Weights of a small image classifier: activation gelu_tanh, depths [2, 2, 5, 2].
Rows from block 2 of a small image classifier, named by matrix and row number. Rows with one number belong to one neuron. Each number is 200 + 20 x the weight over its row's rms, rounded and kept within 0 to 999. All counts start at 0.
After each neuron's rows are labels from the 100 images, of 14976, where the neuron reaches its highest value: "colour at peak" is the nearest of a few named colours to the mean colour under the peak; "top examples" is what is common among them. Only what is clearly more common there than usual is listed. The data: made-up waving flags. In brackets: how many of the 100.
# fc1: MLP up (model.blocks.2.mlp.fc1.weight, 384x96), inputs 0-95
# fc2: MLP down (model.blocks.2.mlp.fc2.weight, 96x384, transposed), outputs 0-95

fc1.242,215,212,187,183,178,185,189,202,209,212,180,177,239,194,206,186,189,233,193,209,201,195,187,205,180,209,171,213,177,225,171,201,219,182,215,160,164,223,213,195,205,164,187,211,201,191,203,239,240,203,188,218,183,195,206,226,189,208,208,158,234,183,216,187,162,203,202,192,245,209,157,199,194,192,178,219,204,223,205,220,187,214,199,178,190,169,177,186,212,189,210,200,240,237,213,178
fc2.242,224,204,196,169,163,205,192,212,202,207,215,196,208,217,167,209,160,224,184,181,196,194,228,199,229,178,184,183,223,233,165,215,208,191,228,157,198,210,193,210,205,226,219,208,187,220,203,200,248,225,172,167,218,218,221,201,183,225,205,189,228,179,184,190,178,196,183,193,191,161,175,217,179,183,194,189,228,223,230,210,199,191,185,197,189,198,205,145,194,214,186,208,232,190,205,200
colour at peak: green (45)
top examples: teal (63)

fc1.189,212,181,250,157,213,190,172,142,212,212,215,192,172,212,181,177,200,214,210,184,186,203,205,247,211,193,180,210,214,197,189,209,169,199,218,235,214,212,235,205,172,205,166,232,164,188,219,195,193,211,189,211,174,207,190,199,219,176,227,210,164,208,195,195,199,205,163,199,168,162,214,220,212,205,208,166,222,188,193,206,205,194,190,212,187,201,179,220,187,205,193,196,183,225,195,213
fc2.189,219,226,169,206,229,191,192,178,217,182,200,188,183,208,179,197,202,207,181,202,212,196,170,171,226,203,217,224,198,188,183,157,227,232,202,226,211,186,201,192,171,223,201,243,179,248,211,207,178,208,200,211,210,215,137,212,222,213,214,216,186,207,176,211,199,214,178,154,211,180,202,189,196,203,232,194,184,214,222,231,180,209,227,186,184,210,193,207,170,187,186,182,194,189,180,222
colour at peak: green (77)
top examples: green (84); purple (62)

fc1.192,188,212,204,192,184,174,182,194,207,193,210,194,208,200,182,203,232,179,201,200,229,217,183,177,221,220,147,220,217,205,190,198,208,189,191,212,164,212,210,220,204,220,212,233,189,195,194,221,177,184,211,178,201,211,201,181,161,240,185,160,176,181,226,200,208,199,204,177,184,203,187,158,194,168,206,238,215,210,201,224,230,200,154,218,213,215,202,211,211,202,241,228,181,239,191,179
fc2.192,198,194,229,204,216,196,204,183,194,236,209,208,222,189,233,177,223,164,179,203,182,147,204,205,156,228,213,177,203,187,206,193,149,190,186,205,185,217,195,233,211,191,201,169,210,180,210,185,204,185,196,193,189,208,225,193,222,160,177,185,172,203,249,194,202,207,218,235,223,205,205,169,186,208,166,218,211,206,181,182,217,210,181,213,205,223,225,227,226,199,196,171,214,195,193,207
colour at peak: brown (66)
top examples: black (48)

fc1.226,200,203,197,196,167,221,198,170,210,197,164,185,198,193,191,202,214,213,171,209,211,227,183,192,182,211,207,195,187,235,187,199,230,190,210,181,187,199,216,198,185,174,199,196,189,193,176,203,206,223,174,212,194,203,201,207,191,222,232,196,226,198,184,187,184,188,215,224,240,219,180,235,191,191,219,174,237,196,223,195,204,140,218,198,169,180,185,229,171,181,216,214,216,209,266,165
fc2.226,233,200,216,196,223,219,213,222,222,211,233,231,198,226,202,222,191,184,221,182,190,199,209,211,203,183,194,222,209,165,223,195,217,198,214,208,218,216,180,180,234,176,219,163,218,172,215,212,186,204,235,191,167,169,200,181,212,227,219,202,164,203,173,156,209,195,182,214,165,228,199,180,220,198,193,163,197,195,173,217,189,213,177,192,217,184,226,191,197,198,207,227,154,215,216,214
colour at peak: green (37)
top examples: teal (67)

fc1.97,186,224,223,206,185,198,191,208,229,214,172,228,206,182,203,187,186,255,232,199,237,190,198,212,208,168,180,176,173,197,223,199,188,208,191,188,197,218,229,194,167,182,178,213,201,184,205,188,203,222,166,221,196,182,224,197,147,168,205,199,232,190,199,155,181,205,196,194,201,224,202,197,200,235,183,229,204,200,227,196,247,194,188,194,214,184,204,212,195,235,207,221,207,191,219,175
fc2.97,192,189,223,157,152,221,197,224,191,199,192,185,198,216,201,252,170,232,219,185,219,228,216,212,212,188,188,199,222,237,197,217,202,194,221,162,179,195,189,167,233,213,210,178,218,184,197,208,234,174,202,181,185,198,221,196,191,213,222,190,235,200,191,200,168,176,196,225,161,174,188,221,198,173,183,189,223,208,216,187,221,195,184,203,199,169,194,161,198,199,215,203,214,222,209,190
colour at peak: purple (34)
top examples: white (55); purple (51)

fc1.342,208,224,220,188,176,207,215,185,206,210,177,200,184,232,183,181,205,191,196,197,208,196,180,194,224,191,187,164,199,196,163,184,200,184,203,171,166,272,172,214,222,202,218,187,205,222,198,238,194,202,217,225,196,192,221,203,222,239,183,237,186,210,191,177,215,165,210,205,211,192,164,205,201,201,172,189,199,211,191,212,212,202,176,206,228,234,215,182,179,168,195,252,189,204,195,200
fc2.342,187,211,198,221,186,204,204,185,190,203,157,194,197,185,193,160,221,205,208,217,196,176,197,204,209,201,195,139,180,214,172,192,178,173,182,164,182,248,234,220,204,181,200,217,175,194,209,191,199,212,174,225,245,205,216,224,180,180,174,222,204,182,214,231,208,192,212,200,231,194,187,219,212,245,165,204,189,202,213,189,198,223,211,185,224,241,192,208,194,209,187,212,222,202,198,176
colour at peak: purple (63)
top examples: purple (64); teal (49)

fc1.181,226,189,197,208,197,217,193,191,239,149,187,185,209,216,197,196,193,199,220,195,223,199,207,223,193,206,203,157,176,207,216,207,181,214,212,198,202,201,228,241,213,182,235,217,178,228,194,228,187,226,203,196,179,189,219,184,163,226,187,196,166,204,192,187,203,231,171,178,192,193,172,171,213,239,159,193,201,218,187,192,221,197,151,193,191,174,189,189,226,237,205,201,177,205,220,205
fc2.181,217,221,192,175,173,203,229,208,223,201,193,206,162,226,204,198,179,197,245,190,192,235,196,217,230,167,194,180,187,211,226,221,214,200,212,199,223,214,170,187,221,211,186,205,175,189,211,203,206,224,212,191,175,214,200,211,200,210,207,239,208,216,161,181,189,176,217,217,167,206,194,204,194,184,192,177,226,164,189,192,234,163,191,191,205,180,201,178,160,187,206,259,183,216,205,202
colour at peak: brown (48)
top examples: orange (48); gear (25)

fc1.123,197,223,209,206,203,209,200,187,193,199,209,202,156,221,179,195,201,259,222,206,207,196,209,198,212,166,186,188,196,164,206,182,214,213,188,238,192,231,210,189,213,188,186,178,196,189,203,215,188,205,225,216,192,182,200,173,199,228,187,232,189,229,194,169,177,172,224,199,228,218,190,257,199,185,186,164,159,206,201,219,223,183,200,222,215,218,213,220,191,197,165,236,163,200,199,202
fc2.123,178,226,196,180,189,228,188,202,174,189,181,191,168,211,199,194,227,238,177,229,211,214,169,230,207,171,196,181,193,212,185,171,202,210,188,187,206,261,231,149,190,168,190,217,208,197,254,201,207,169,191,221,211,200,194,225,187,220,176,207,219,203,193,205,206,159,203,208,219,211,195,224,198,214,150,190,184,213,228,207,219,202,194,184,199,201,225,214,188,197,204,200,193,191,201,186
colour at peak: purple (49); red (30)
top examples: purple (50)

fc1.52,184,191,204,218,188,230,191,207,210,206,201,205,186,192,201,222,204,225,201,191,200,204,201,235,159,180,183,176,185,203,247,219,202,240,213,226,172,216,229,160,189,147,182,194,193,185,186,216,229,193,209,215,173,191,195,223,176,194,205,216,230,196,186,214,188,174,199,210,218,199,184,249,214,231,198,224,184,213,176,184,198,216,233,179,169,176,191,188,201,228,184,217,175,189,207,179
fc2.52,161,188,213,211,192,228,161,200,173,173,188,214,235,173,203,219,187,216,176,205,207,205,201,208,164,189,210,187,195,224,199,227,204,215,196,203,167,202,223,182,179,176,185,197,207,188,169,162,207,174,197,205,216,201,217,217,155,201,189,195,225,202,226,218,206,175,198,202,214,211,208,214,218,246,189,232,208,207,205,178,197,217,216,213,178,183,190,198,242,239,171,173,219,156,203,195
colour at peak: purple (53); blue (34)
top examples: purple (67)

fc1.217,206,205,209,174,190,208,223,216,221,245,193,220,187,214,180,194,197,217,177,168,202,204,208,203,216,199,200,166,175,195,176,196,197,220,229,197,203,216,226,199,199,156,185,222,217,187,194,207,194,208,213,205,202,190,248,212,178,173,173,217,193,200,211,138,203,198,190,183,244,229,177,180,176,248,190,251,212,202,194,211,220,191,170,189,221,219,201,191,188,225,188,202,183,183,195,195
fc2.217,161,196,185,196,169,195,228,234,198,225,179,212,185,214,217,203,192,209,207,179,205,214,197,185,210,186,187,131,164,217,201,197,197,208,207,176,192,234,228,208,202,192,185,234,219,198,204,211,214,177,189,222,211,198,220,211,189,185,174,234,220,174,207,216,211,183,222,200,204,187,181,221,220,188,159,227,187,197,210,181,205,207,189,185,187,219,225,187,177,209,212,230,216,193,190,133
colour at peak: purple (87)
top examples: purple (90)

fc1.85,182,220,195,174,176,219,202,171,184,211,163,187,200,208,184,178,232,178,219,204,218,209,195,181,231,202,177,157,191,194,180,207,207,189,216,179,133,238,183,203,222,191,213,181,184,198,181,223,178,215,212,229,188,207,224,201,217,223,186,229,182,213,178,166,220,181,211,208,199,191,171,220,181,217,169,216,184,187,207,218,212,179,208,221,227,239,209,193,214,190,194,224,221,213,186,196
fc2.85,192,217,194,211,191,195,169,174,182,192,172,183,223,168,182,161,221,200,208,232,182,181,199,220,178,198,189,172,186,218,178,202,178,177,189,177,182,228,235,208,176,193,194,217,163,190,214,184,212,217,162,216,241,232,219,208,173,180,181,196,219,194,217,236,212,203,208,205,229,212,182,225,193,249,188,208,207,180,216,191,191,219,215,195,223,225,190,204,211,218,175,204,232,180,198,179
colour at peak: purple (43); black (29)
top examples: purple (50)

fc1.210,213,213,193,171,206,222,206,192,204,199,173,162,169,209,191,187,189,214,161,203,242,218,215,229,173,173,203,164,187,202,209,217,190,205,200,209,197,202,215,210,182,193,192,177,155,216,182,221,234,219,178,228,186,222,182,219,198,237,185,195,224,181,196,222,186,201,216,241,228,197,181,206,169,181,189,210,228,201,205,181,234,147,208,184,191,182,202,239,218,209,200,208,216,197,201,210
fc2.210,222,167,224,203,232,220,182,191,196,205,228,225,205,198,211,200,241,166,179,224,188,202,212,200,172,207,225,233,184,170,227,200,198,201,175,240,191,187,185,213,199,160,183,181,214,182,184,184,188,169,220,207,188,170,204,203,198,216,185,189,179,198,224,186,231,210,168,209,219,227,225,178,187,210,184,179,178,196,176,183,201,180,198,212,201,195,231,240,226,213,171,183,189,193,194,240
colour at peak: green (29)
top examples: green (47)

fc1.382,216,200,213,203,172,196,162,217,208,212,211,229,184,166,205,204,207,203,244,192,178,218,162,229,221,211,176,225,210,198,213,190,229,199,208,207,168,225,208,198,237,173,191,236,217,164,207,217,162,195,219,200,177,171,224,217,172,197,226,185,163,223,210,184,190,185,191,208,184,205,192,200,184,222,211,195,171,169,203,236,213,213,208,178,213,173,189,160,199,201,207,184,191,221,186,201
fc2.382,169,159,228,211,218,250,193,187,187,209,208,239,223,190,202,198,234,177,172,207,194,196,206,201,188,222,212,197,206,193,225,214,207,191,198,223,193,204,216,191,183,151,216,184,232,192,176,164,200,193,209,196,187,175,213,191,201,180,194,177,178,202,191,166,220,200,194,207,230,217,213,200,232,230,188,187,175,225,190,192,175,189,197,198,153,191,207,222,225,228,200,169,205,164,232,202
colour at peak: grey (61)
top examples: blue (56)

fc1.130,201,238,192,201,192,189,196,214,192,187,201,233,219,217,219,204,193,236,188,197,209,214,140,202,209,184,214,218,207,179,186,195,220,165,191,176,166,217,205,174,200,222,224,183,205,187,209,236,213,199,210,188,211,210,163,226,144,225,210,199,200,193,179,178,176,190,244,196,203,213,183,217,187,182,201,190,162,179,221,188,199,187,229,187,221,190,238,220,201,185,213,222,183,206,224,177
fc2.130,211,214,191,218,225,216,194,201,192,188,212,216,204,205,176,206,198,225,179,201,208,191,172,179,241,172,203,219,194,200,135,168,225,205,188,198,199,229,193,202,195,210,223,208,203,243,238,161,186,199,211,202,216,199,159,218,202,225,219,215,198,222,208,179,179,180,180,165,210,193,182,208,183,220,202,181,210,225,218,254,186,200,199,190,191,181,201,204,200,225,166,162,195,197,184,220
colour at peak: brown (56)
top examples: orange (56)